config.yaml
dataset: "views of escape-time and Newton fractals"
crop_scale_min: 1
norm: "layernorm"
mlp_ratio: 6
dropout: 0.05
shared_expert: false
residual_init: "zero_last"
lr: 0.00099
eps: 1e-08
steps: 7800
batch_size: 256
final_lr_fraction: 0
Rows from block 5 of a small image classifier, named by matrix and row number. Rows with one number within an expert belong to one neuron, the router's apart. Each number is 128 + 32 x the weight over its row's rms, rounded and kept within 0 to 255. All counts start at 0. Numbers have three digits each. After the name is the row's rms in percent of the matrix's.
After each expert's rows are labels from the 100 images, of 14848, where the router gives the expert most weight on average: "responds to" is what is common among them; "colour at peak" is the nearest of a few named colours to the mean colour under the peak. Only what is clearly more common there than usual is listed. The data: views of escape-time and Newton fractals. In brackets: how many of the 100, against the usual share in percent.
# router: router (model.blocks.5.mlp.router.weight, 32x320), inputs 0-159
# up: expert up (model.blocks.5.mlp.up, 32x160x320), inputs 0-159
# down: expert down (model.blocks.5.mlp.down, 32x320x160, transposed), outputs 0-159

# expert 25
router.25 100:149151195127114102163146181083119153117139150185120111135136135177148069133166124151118124105091182184142156139121120195124111164164180130115149140196142196100164102145182110158107107121140201167149089130114091161101177137109163121073084133087129119194125088191152147112114185105145096163174091095135126120148203192143101100154143089149078144129176102136119071128099115111099166165162085127115078106142088110167117132146141136147181136166141129180109117168162104110132156130138132
up.0 112:086144177104110085089134160109188141161123122139123117126170183156144110121131088090103161100127153177149106095102112165082130083142153142081102117171104086089145078109090088129172127038105150103151132170099107143198161116137110178104132064104124146127135117104177129098115143159115156147124080111100145092075169133187126114153163130112167131081117164098166069105136156061114120130102073070150072040193138151133081094139083099119062076159100091126128101105128123125135075120149110
down.0 108:116080128183144146152131120165174154060164084139149094168112170126127151141122118140180134145167112143172116126139097100160126122172097113164156104104141126154142123108162094102052173130147075098122136089096169113173123143198103139177167089102118123160195127086106140143180145152105154139129095073135143138117123118149126126127153150129128147124089155063173169110141141119213131135132091066138020051181157152185165139122132138138086124150128143132135116110124087166149087102100106
up.1 099:083149176158095069095109207115174131133102157131198131128135175158137109130119088155078120077141167150171128142156128162067087075130144134123132102198066096057188114107130125098145095052119182108131160154122090133145180145122088132112107089103122125135127144148181143096086164173081108097136119130152159099055172160180134078155102140083131083123145178122174100136128093106134119129143097080144043036201136113145107126100073107107060132173127120116141078096108135199162093102131132
down.1 101:084054108138134161156149102124160197100115161092151132108104132110139127112120152146157149140188157143130189128092147103134121109155139120132149065097149146197132149128149110109121152189158092083087181088115144131209090156181143159183132127145126179152144129135142148157176147153139096144133113058156180163137123112180129160088168118123139140107068113118173153150106186144181138097136138059166061070179127139153160160163148119191154157156138094136114171129161079132162078119137073
up.2 106:114110065156169155158143131151155129111134182079134113119098161071152070160120131185188122105088105107116170148100141144134098145077075153180149132093126151126075159125193138112084127189096137121071155084114151123089112073098137112138114167148150146127190130093129115125110113077164115074090115124191119120169128097107101169094131137118116138138156070173118143123150093189157133146191121182100162171085143077124135123130158161137184139141152123160090182157165170089118148106157131
down.2 100:143089084147135123109156117122138136131171200073182125054124112149097126224141167116122179072091149092118100074131103141102113133094166173139128074071166142125133122135141089134130112156091114087160152115059180179145076102150102093094125136132138080137102146118112121138116090059116126097157125158139152133170098110151130168081158072101097127163117013175117142129090139156149129099143149135092153145114092074097086116176180119104135106098142117115138187088122111107127120133126101
up.3 112:151123101172119080142143158117120123072141156102135095089088079129129093164159141175154057108086154113130162158105111159128081215087089140157170159137136152144122154157230095176049098149172187101133115048114125127092137109074121077087076155094150120147159081148119125096096165052144110135160096072138151111143134117102107127125107124186073141141163086168074139142099111179139108153191118164139103168112122102139138159075108142112199132124142130189100134215149125121134163085164118
down.3 107:139086077155142130161152136092101118139164172108183141092138116133187150157140185103137156106150132125143093126106122117123092162117167141180151084093123110134144123105166105141141132124136153156160143146110184166164068115104126087141100108134126143109105172122115127090167137048125116113115106187130188115149144114102150196109181081127091158198155125185115134108096138161174113068138179144112150122092133086088116115076201111155110144122143143137159199097123104095151115113148072
responds to: pastel (100 vs 14.2)
colour at peak: pink (89 vs 8.2)

# expert 9
router.9 114:113078093132151155126085133108115140172098147161181144119141098145173130194087201157126138202137166134192129152205100155097164125125126135155123129161094134126150176134159083145140119114124106125150147119156149120120161123175169144099193184157118118112106147152105085130168119097138087102091093099156118159175118108142108151124153107086108148162110150141149122117095123158146156132088152182207098196183124116127138132133166101151170115156170139174131139132092111065133082173149074
up.0 091:165164110128113099125065128143107096155081130155094139124110102169073080153080136162134082151144174071129140169118162192102133100085071098116123180142083105146130098078139174178127098091167103145118098117124090127063150132125111131112201145109148146169131131166077119130122144106169099132136122103129043125147126094078097114113104135164149126192131097158076103086189115176114130073125158136117065115097126127093105177100120139152144148136160111127076118178131145126134083106181097
down.0 097:133161100107144159085117116172126101136155134129182187154182110123144190043128135087118153104164198110144129107143150155129110128149171144155167138115123150155120146099105106173140175107217154104180075133161184176143111170166082137180162145119167138102076160090120202176137114180128104179114151123152138099139147170101085145185172166120146157147154138109060126139150118168160111119152142133174099072084158164189134124167151159066097162163153194087202125176125087119147147152122057
up.1 110:134139088119187108167122107113006169147106164128134136130125028163099173167133140173114091135120149126117127144112140211107145132152128107139115156179112134153146140098134139128139117106165143126102093133123139136087186085093149129105168141131202087166100146195111129107136146074155165132130151115109057114164128152072106038129118169129130104180206082158033101132149129155136105157160135149177094134091110086141143149155120113181131133168146145224095136155109124132110107123159105
down.1 100:117141128136132142111112106126065145149121148104173148164144083155141142077083153110089130116144204119151105132199149141165162093129188184138198114115074150127172155098122157201116105112190168139168093120184134126141127196139103131181176166120131129119141124145126187190133135170149154117128119118115065139141169169103100118178087134117132168132142185159059191135119155155148129106136098149152110128076130120155129154120183110158135147129184147104151148162091154134121142124166106
up.2 115:098155099074152143176107097135160148150150126135138140169131171099179141090136171093077155151108104196140103053080116089151119143137069127155091078129083173159140141181085085126162136148097107133155143122131147094126170137143175174123148136075118155089093202111106121093172114121078126102078100185126133165080134161110143071159116102142177118120085121136157080127155108073138129166125140150154173130151129135149185154131110116121096067167105071146198142143095118153189093103157111
down.2 109:129157118169076103120138130070166182106155171089105118117117150084060139121136134148206091108086141141122139132152177130154053162125112144138125161143110120137109126148149072085105143150154141129118163154154113171123168144114152171078019113145154170125152059107055149076135087122124103084150102159155080138130104123184159151079121171178125130177103083137143208103122149133210125093171126141121175149146092109143110099106116136145118086133147125060080151163096134131142183106148188
up.3 108:088134131111166160157091105153139097154154143137155131168123195121136129154154126140054134155059110160131071097130113097142099163169042145131128080151100115147160115165093109140141174139120127146154179123105133089130158134139191140074179147129123150097108119091103080104150106127089132076081155162125151138115180179103103138199138093126131082096097126109147096093145027074155164144101125132192157126165098149155171133155135099120071084148150069161158149098099162104137068117194140
down.3 110:152121101120103126109137068092116155156202170067096109124123152099086165156167153167154156126103123115079121133133127131162098213160126180142117104150180115142129107157149119096129135133183190142129134138155160176182136133101173108115064141173129115140127146142095148104080119121121089121150124132175125141174123089134142193057150096169113104180113091144135200109105137154147091110154166156103088125151111103152081090177133132181136103123131161125078144157109141110068190104175215
responds to: vivid (100 vs 14.4); Newton basins of five roots (34 vs 12.9)
colour at peak: grey (56 vs 16)

# expert 14
router.14 101:144172146110101143141116172076152110125101132143122133058174147152155125099146164142126121183162104087175121138095129178105143137133178068177138197184102192095166120162163065151115118150134171127152108128110158093111103149167161119138151139089115156122114094176105129045118168130101095153107125093110144108169168158130064167168108056101099145125153077176152126133079138132118184170173119115182162125125088145125172165122132163145190157152167113171142172158179128074127160107111138
up.0 110:108090091101081118119109058149100145144084141141098129167139113086143186123094075104096161182126084065127098105128168109128161175159188143102109100100150093127138163104099212140061085107081124144152105128135135102164137154130133087111138122144144101112080143147169110178112062168117216109171169064169143156103099139141158153136186156095088109072099127114112068162185066108132148129145172101106120112174167125128105109085098106125116107148139099145116119085136098177069134151142123
down.0 093:125144138177102077075053089180181102060116121079120158115147186205089144105124067116131112157123122190113155135076156166102093135137152103112114195144176123094052099114116165133149159060143173106154135098152148096093143109099118148109119171111110116135174074100163136153059065155108125146129192145141115126154143120180131162095093187118098107141092076125190073111126131110069087157119150159122153103043155098138098047084119133140126139187123100117108116075145113148103145075124136
up.1 101:148130140156163093146112038154123136167142078123161111147069157126131154158106104138136118135075113150082123152108103065133170129136113192154084066042174092156099130121113172107115121124133117113090148112108193121113119109075156131086121151084121090092149118103147156145150130215124130166153137165126130167166058124188119132120130148076158103117082115133120125149167139107095115067107170156127155106113216132137130148087087197098121098098098123109182082115064097132145099140107118
down.1 090:100185160076124127141130188139145099125062119126163115111135161154169124118109121075156130169131152105162153071107084119108117107156146135121121077121096158113101165126112157188167101101133127111100070141116148073164165152153137118101085154072116122138079127130051130154129150131115113055194084101128060123090117145202088164097021070130179113095127112091104098115104101131168131101149156179152175170176081106138129046111078070105088113180109105137153123162133166092141159083100091
up.2 086:122125100183129122092086110169118124108103129169135151123073122157156134094157106189121090103103157155107072148167129092149058136164108131083114161122182148107193115142118125118138117121186102098112110163186071107074183063079124118146107106101125063075163082186112190146090100134122182079179088127168104076093164099146134158078130227103105091184109103065134172195183082101133158154126183070101094112114116086154119089063067146116092111131099178162105101143139120105134122131131086
down.2 096:118105105121114088107109151140172094111158189113156128127140151164143102152110121155112186085109147098142086090173102122114073127133099079104114126132151177164060151056120155143091156093149138108097124147159129129121095098115121177129140171120080125071121089137205140129138107175154076125101180084166143080167143123129154110145106131134140164115124148111138123058073150123106077103158111097111150150084162120150126156153182078100141134142088121138098127157071088078125163073135199
up.3 109:113141123106121058081133087150101108145065132083089100148102133111157163127100105101103124106109096092116060091146094128060152144114112107127123123111143081104140165106129161090098115119105092062131095113067153122169170126160138100142118125146137107092097123170182110134130101171115174106189129126176114159140101071098124135090193189124139124088080148090130152117187072089152097136092181093103145122129108123151063098107106107120087076099134074096141096074085121157090159161167119
down.3 109:083094130122097058119063095136141101095100063094152128091117165083089106119140085112134078104095155125119123111095169154098118085096120064135074163128121121201061125171115154107129133053141154075156130075095147132091093100091114098103130105117100108115127124115087125161060076131104127127156140101088116091149140092145098154163126157118149067099101095125203100135182145102059088137080121141134157129100194138109089112141105095169097129121147073105098111102113143096178176091113132
responds to: warm (54 vs 14.4); vivid (41 vs 14.4)
colour at peak: red (30 vs 2.7)

# expert 18
router.18 101:116134180158170131147104165110124122167107105198173190110156089150189165099120122152111150164181117134176115120132127128090135079159179054175146134171078181059179127146130115111191095140124129088159103150104056079139099100150088138174139152125083099165152124146152159115094128119125076128172162124160127134134171121095133171133108096157144138143125162097161110176085159147118179166133124160163139176151121096169114080073108098162119119148138101135169169101130100082137204098140078
up.0 106:169122157139176112108067154128094130157130103163166130132164047160187132087096077135148115126158114116149139172083099170116124139120178112133103145131159130093171141157143171094138103101114133115128105124120057113159122092160121091174172133084107096173183157164181109140077086145137102165132220151139124176108141161102090160163117121119156115110112190122100077193138124112072142206127139140162132141147083110136131067102092074105115080121186088162194157182150129124167171109083117
down.0 111:151144099092088093189166155142128117104130140105110130100168080094104132164082110151168143078119122148100101115124145119155090139099103141052145121142150108109104152118120141160110144140147123183105204163157119156082162118132161117123130154171148138127191151093143189087171099137202087183145117093151076118220114119111106063164119109183165095123086132169119132095128097134169118076091144186078189173073152136097101187127097176157090160123129130126108098127125176163131136074119173
up.1 095:070126075143126111138153100120146128100091067120095109148059154122078136120098086105142152088083140136082131097126135122202107180147136186104165123043107107176042129099143136151102148072110115115094174151111146176097148144141151154103111091156175141034096133169105165136140153114162156095097100096152162085147142132150176138122107113171095091148141140131126139092179128124138087116106134065084107139122157166106148204175143136123106148151137180068120109135092108199105072076112159
down.1 087:111117146162156123092062118128157189144131136166178190170157096161144106074104144153082162096184122097140133140131106118114064103134066105164104125162114113135173137053147122138144124137132139084102102088142044102139046106161191067216062106147156132083100165095164145076127161123166126150115104127146160135153131120116154122140094136069129152081179102110173099149137136138126145122156104132128105094182097098121158109086153102109161122086169104138153154145059181117115135194129148
up.2 094:105073107115116105081162137159149154105133149084095128149100176139119100096107101142128083092068137153081134087160125112114059140077088169077158135074145120172102126104149129155124178100146089157097173112177120144109167123105120098076095083186103182064130078130118111185130175154107159126141126101152132049161104107143125107174115137131161079121081131134132097117154123082173061094165084104066092102163105182120094142100155136127117173125172149054128078108086083189124120129131082
down.2 084:152077179110171108099108121162159188064134163182134068099149134138173075101140146164111135102155155115133080176152113156097097056057131170145119111111139092072139129097195100128180146126101120136170141128087097157103075110128103145173085153102119093142159139099120176141151150099159135148198141191109155086095100146168124139127080064109127105107130168114081122138102155126117143115153145165130158190144170139094140113096177140178166095043100067100107197155189118110148120133122119
up.3 093:120101117094096078119104126188206090115120135106119190142085187091123101126145146142098082150102142136129062133187123095150080147158106173117156066097150149187100104144044073119088134078126085136095142137147139114085182127134148112140103091068184156093128103130098100169119175154128105140157121123147137113114074123124102158164122120153132093051130124083140098120121051092117119130126131046153072081205120160080155125148154150079155152097142131107121121145110147169111114132162175
down.3 093:067138167083165104127130173095173139112093107102155127139169099147147090142131136094108191158192141091061150126144114104126120092120136137113136136151139128137128063131107188131144113098109140094133073111081087129146130107134112152120044098108164136135094121138130078132070155159153177115125143090170112100058095118132111178116169166119146123101096129089103145162103128160159095087094180115138079108125116113135140130096167118085138062123059138165140095113137134130157114181093189
responds to: earthy (79 vs 14.2)
colour at peak: brown (82 vs 25.4)

# expert 19
router.19 102:099115162129152131127152155065115152178109095165123096066142143156144159130118159174133149171209150123148137168124129159102207104110165131158088122179087157086172175136150065090168126169122145180176086147145097093150083150123078139201134134151089120173137133155143125122155118080129070139167088134155155141148142078099126105111127059114188181117186097111118126111049139158123141141113133146148199194137112079132117058085106158163193159178139174159143152118163129053135178117127115
up.0 093:126102115135203125152128168167115119141132067148184108089126069131139127200114165148082124139137084136153127143079135110132180138092106139158074140114130125064130139150122159116164095147092167154177158196109162124106104075106107141105097136096186148134165183170155114127151100102076141075141160185133152190125147161122161099134142067116200155111132150140107155104095155142101135183088069152133122145174120110073106068126140128091149087167127135143188146161124093139152099137069149
down.0 105:137105142102158084053114172152094144169202160077143079172111097135123125129144088108131120144147129141112168109154154107155139130110087212136130092115137094133063115098179100127154117151157161140159139113170145126125155117109100108161126159083079119141118135120125132136136178146139144161100064176196095096112148068106166088118088094145085077128194149066113144072098099119198088164172105096184171138077081124127144191135088145157129090111033115125180115137122150131065109105182122
up.1 103:113193123155117098180122122094135114146130202130170086157117127089147128098127126128144109138097121103124088134094135118115065112183148111124130076101098121122091160139134136045113077133076135069129098081146134115169135103071132094131202137131095134175055158091133090096145096186073135118079189170130102190136104151092104136095154130088076099116117154179112138121100092084188165153155149160122172172158101111101138073146154130109093163068099081107148136112153145091101170120155202
down.1 100:134121092104116104115134114194091144062149090090112090162148154111071121113137144106148107084114132160117106097145120098138120095093086105064107115144157112128089146196132152113140180162096117110088157130114179154125120118113135093104084178152113146171113099076101149144083110150178157139039102083118142052110078122127063119117117133120120075067055153108115126060191096124115160132184114139087160172168119145088108155084110101109133119103145141099108125110081066120087118098116162
up.2 092:107117126135159086146141116112124156124072115174109070107163107141110085151120172156090124175142123111145140126095148124113177129117134132142132162139108123160141107161144046158174155091130106169175164140151154193135116086106105162107112142137167110166091149169173112077122110136130112064187166196155164219109109173185117137097082145147146137093144157150120154158111116103088143166122178073140061056166120119103148110084081043174133153117121080148132175122187129148130059116138157
down.2 105:105133153108114104095093102180118029186186184132174131155078111158137110124128092090110125182130118087094111077164171088154084078129077192113127134163185074106064168084132109107103088080178137130138130108132125174053167158108102153131156132132157114154103121126195105152165124136133117139129129167176122141115121144133179077156146141152145134122161190112132189057111144093144174139137150126148109139114136101112164160155100112085096088142064150093117103147058121145098172170157172
up.3 112:133112142164208114141146149130100155146136078111202114117113063166206132137112169136125156202186118105147136111118191144134175136126139100151129137132104177121180056136187108153164103117075164158167138161165107109104139170168119120129188107186155135125115155157130111178178100089070131128177125141121111174134120143100180173131103173133185163158111147129113119129101121148042124111099123073129123106121156089135178057068105147175171123126125158139195111118128094114165066150148156
down.3 115:128126109133121110081127124169084153208231123044154144174054110140112136094143075122083124082127119108068155049176170117166141122143086180136141083111168096156114143138121105094106133112120110130162081142150181170130055107120140147125107159152115154121102112077141170104122129148129170136126145180185064087111136082101126120125129116148165137123137167071092162094109118076198170166155203157100144126089108107121096203150109186119134085128068132104145108158115096149098169155147176
responds to: warm (58 vs 14.4)
colour at peak: red (38 vs 2.7)

# expert 23
router.23 110:114175181126135137171109116095188127148116138177163125136177152192137108075109131137123153131142107088101147125096159144187117148142094064105097181175096179126174146178100082134172132107158165175107097131132065092055153138124105205105124111086090114192182156083118139098148184054108098171123082120136121085109183140136119146106113109187168174135164059171120062121136145126138113138149135174148139161155103088160116180159046142190128106179111137129133159183117123118202170086135103
up.0 103:167144103170141122111154143134114117098089132119083078168139118101120171115169114088114111119132091150149109140131133122105129120106139170140138119090162098135019164123160173116139104120060130133147046154096156125144101101103151096120125132137109069151172189125119091136132133186142158138107201108132086114145157090098141120135058150113087080123086137102084123108137149128150076144110133137108148125115161156086133125110170131149129157099146181130128100062177092130093146138121086
down.0 116:058113141091123116132191141170120156113174139067116089121165173152116122113174191207153138126151129145177125182106148108089132119074138138131078164164141149149209115117159120148110082095129106164129164105105130125138121146162096178091179212108103171134089183175161131172126133156104125089171137126157122185092105089133132215197133096096176168120095162089126142075119172134122204100107137107117136148112126127100128098102140167079152104127108150138115151137134122157123143141167163
up.1 089:151154112157130121136153126182126042114124177114138087178084086127128154103113146168108105084111125131112051088103076102127114083111126179153095079111152086114090152185104181102074104139159106139163138138195205132112136080133180156148104123111160132079099146095135095168144095129106147083128199150139098085103111074103161138104083161101112049124085143109064137064154117134186116134099157095102116135103132139088163098107161138053122179110221129129142089103110092163080109101184133
down.1 085:068152080115070131130084156134136127091154122098130117146156147091147159118121142105111090129082134115124129186118097166109078079153130121129102126137097088134136113164107152113163160122154149089187202051102146134106100149186139135112039079134112093109113127155140126135107127118134168071095155168153172176114117114122087170098096119145128074095135126130162117066122127137121156105133163138171151137119107120096083107123145127131172134112134127126123055187094096139104138133128068
up.2 097:107094178132108108151106160147162136112134087184082125103165160113130088106128129140115168078108133081083114172084117106070085158090052195085088143167152159105126124146123068116169143122096147156065121125115082146078125142096129179100172181090081147191140159111173163129128129125104112105128131178167173122107107122201147158119121137204172096159094130151195114106152149121094119128133180135127139088152058106137082110135126147129148086108126156110093137119088174165104103082094118
down.2 103:178099159121134117102108116152098114156134080137116135187144129128067199136177111144128141100106172085168133123150129155100093174160167136115101148171131146147126102142113142143091118057140185131185121122162134188127201082129122095126127111149137101110152121124131163178087131124154186147115167103146136085174126091127092104127136140150137101127125102140161119157210164125125143102078118124070123120112160167117143177144145122174075141130157134112163149145082087185093054141111106
up.3 103:118145111166139151130138115163174137182140121189138087106088132104178100110072127087136170144125168091138084138105108116080149151123119154159101134121143133133160152137101098131162157158135121121063120157103103173155104112143125147079154112082096221117145161102155139098109110147145090087146132159142174143105090152189119165112137143123119198156111108113147123171046103115110126174138155180154154152203061122156079062119115101137099111098146104130123157110155227110160136085091154
down.3 106:143200159081102153094125065132195051126119078105161137160136167184067186136135119145125120086088106122108135062165105153100118076164138164147092132169150142140138129111149196098090083075172130111138111072092175141102143103141134091206109074188111139111068126070102132158126103173113165175128149100162141066183123125174095105074175160109082147074148084107158111058191095114131133078085137132085147161132133152122152094158105101141155063153122106175109109137131080185134106122118134
responds to: cool (47 vs 14)
colour at peak: brown (52 vs 25.4); green (25 vs 4.4)

# expert 27
router.27 100:142112187151126123138115195044136123139120178173139117097172115171153194114157131124127115192184158135154134116118125165148152099119173053153123143163104155098168138112149061132156112148134200149149096111081160145151132136079090107218155179142107142156135114153130182097128137106166064155192101133149108185152185097135104140159099118135147159115178109140158136127065171137109150133186134153125149164134104083125150089153096121191155119174129122182180164115167091068155178169130148
up.0 102:100115160136177129146159120130125117142083120108107060145136122130122067098101154117135132149087115149087154113131165124214168071158119099105157106077096118181073069163104183166104131115123120224072111176101094136128132132090170152157123119074130194104121143128162118174150139198110179096157146189134113089111161116125181163147120176148146111148049179166115187172139135118103084138131138083116027061148159136071153135120157096088130130150107088063155112155114141150109086140146158
down.0 098:151064131145086117152136160083072183117147125110176156164137051101172038102141191098129151104103176077095111081085110140128160104108124106107061130155121164097142179118169104111139117113169118067123123142119137141154100152125158080112106076078135131078082152144140055120108125098108181047118147102156140150141108102130160154164179094092141122134104175129097097132179089106126092154147140143125137100086114183147131116147149141112085169092084088122095143144120104105147138119138096
up.1 111:080183123133110048094167115163106125134092161095102112203156120111098112122089137104107164114140112141118097101108133123167070192130100159087123116109083161142098187105076192113120075113109135133103103121109074096102091104097183120098089092109156183074113086085092126125178128168068166069126094146115129066148102132142135138127155161142088089126104142086093177125182074110197083138115131150089117113119104148128105138073103130091075101127114115065129091134099071127114134088187106
down.1 087:113169125133127104061159097143152093133205098074098073088138140145142145177078141097131123161090123071117160114154111088115066098108085090060116194134161165144130053139124178094150096094151146093111145107085217121142100138161162135145135131158130150110021143067206120106070095133137159086121140181120117144141107136173138147111141109097105084145118145098152134102077074120135137117131148086126122093134151104100072114145123132163128102157119153151122104153102152113092118111098107
up.2 099:103115074080118114084131110189204139091081174114127068162114227112118081101169136151183115066115101139091115096114153116136107182088086178117101089133096070142112152148154170125109130133116124111128193118097092106146113127112107121089072073143142117103130082116140127120112151134158170097094145150115200126063080137153137132116125177112113078127113129122206155106148070095173137074111152115077147162115148092103099110073061134086074096106063140112089094063144165116108143113173141
down.2 085:138107111090122099090096085159136122131147134091166164190159120132141101117140110082051081213111158110122106109149085124095162142137115153138100127101124075101113109136124140109154135090175159163108090146137142132137090110103098114115151117080104128158133125112148084109123136135152184091121105120132082140067194201129099100091096171079105180111160134086190172048127109142155128112135117154111142133117174161107105120117144140128091169128123135165111133059166071136226103130084072
up.3 107:068097118126197178103189117114211117111124155118162082101117150160147092130151142089103131127166117136126081170161151154140103083123119098147068103075095108088107075100121117162187095128172094104082118111105146167147099132111130113131163175164109144115106160141135194184108123130100146154174130136127206122123075109207170154091128178129171091116082124108151111129072191136133156130134075110122085135152076081144155085172123141112172132155132175093133173138134125107117101138118144
down.3 103:096095136119146122127141148158094126171114116135106130137156056157096124135120175107169139098130153122148103083130188086139130089125117095082069094163185164087098151098159139109119097116110152140094083113088161143125187175151108085114145150099173193162122119120145119139160148170170142137122136165142126136152134140119169127158113133080113133170170156128074154105124140116138095120160166117146190130117186174092131161109088152104153185156152146121150098127111196162184156094131094
responds to: cool (59 vs 14); vivid (41 vs 14.4)
colour at peak: blue (75 vs 5.7)

# expert 31
router.31 103:114139175129132151125157164090123134167091121106141129088145167144165147129149159171145176210201162081153148163129093156126171110155185106138101092159120168072192147146166050127143099149118156174149056132114076110144142149168131166180146119148076134184156159143091131096156156125093048141132067137119150137093199093128107141115113077168150157123118121157119148147075219165147126127131134142172174152173096125148144103088090121150137173172160165129134143130128097058172155104104084
up.0 105:107183148064148150101139131136194122127125146144143115148127190138157163158101146134130111127145102147142078149212168129087159038183101115146150083132141090047147098113127078137119091115104120103130114118106111079122122111158110175119156093110171169128103081130090040113113172209029097070125111066090157194093157153159124138149130150084126155096157152044175173084104144107142140117126109076128110127155147105075124098132177152153123150095182131135132135138167183110128120143133173
down.0 107:152083140128145125159130089169167133127129156142089098150097157104094098126120111175173154155113180198099125134109152106170133112107139077081067113078164143163106127173098170146122151164134109134086111095112100115141075152199179095124123124084150154126149134127122123136091117132169189183150169125108108158116094155133182139140135176116145082074099146082167172158165142117153169159104110146165142161116135142137115112133120142110097065165176139077113109142149093176080090174146141
up.1 096:096136112149089128123117128159145161176155146109098179172143149093129064109050126106123148166105085157137131144085157115156200110128094148133103137151164195107169130175098137087161151127106128078117124119129108098064102103099084110117193168171126124126152175063145177121139139128111123119111110143120168181112142139149150159148130173138115175125123139179166079137157156128130148125071176122094144139168162132118099156132097073113154144178165104166131113164119043106121164121095100
down.1 098:142141126104115120087107109156111132172106121103137146152140083143102153067150090153106060139191109104119198108192107138090157101121121099127135158129152100117120092128138156148191073173138148127139155115109116135160095083133136107175146094104131102177086091151145129160112134067111180186175173057118109102213142112119124118144135119168121191122160130103116155136129132137149135119120112166081178099063110128155134161099180132081180109205137188168138061148057131119140117114185169
up.2 097:148135109104105155115114172133177051112174150147100150109108102101057089060111116136084098107108152062100122116150116133175134188143109151091152111163127102174112147149124127182091139094192121142102115123143098149110114182088111124172083073093118157119105075047165133109083185118185146160071123107143164048174132139126115104115106138184150137106138088105110081139111134137114084102145102150101127074104077196114105147153093130105144145137082138133064168136104123145104136134133131
down.2 105:117090152150153104124128112124165156148106141088145123109080146102110151104119109069122122167133095197086111116125115154136001111155067146176127117076136134085093134115101138138121105112056112126151179129126108117063081078123175139102141136135111083101091139117159137123156148138028081192114109165153133158152121139183092086134131092095131080065132166117167155110117094090140128119116188140113184102105122112137115069167152146137111146135119102076137179094140128151147156148126126
up.3 109:124095126099164132086117134169166083120150138062088108137112180110093088060084129070136121110126171072139099109123118064108056127103121175135097098127137081143075112084070077159158131128145106128153150165097116154142104173129126090116080127139117173134122144070149149125124137119087078072082140086181155083092158071155135127136139131111141120095097094063128124066122097102118121169132188087091058099142142168135121154116105055060082108086117098114132063097103185146120094114113121
down.3 100:158096124086188144151131106163181104132127136133124135166129132132115133141149140125138105126091107124140174146144130155170178106134106087100162162155116128128142104178147186082110166115125062175128140151179116184179148196128127123107175120117179144138159179198141135144103103162170169089148138060174093138126095159153169148132146113155147117160104162083131154136142110101117127137073093113177153095045090108134097084113136190047111149165125148123114067107112106146158073142133114
responds to: cool (45 vs 14); earthy (42 vs 14.2)
colour at peak: blue (37 vs 5.7)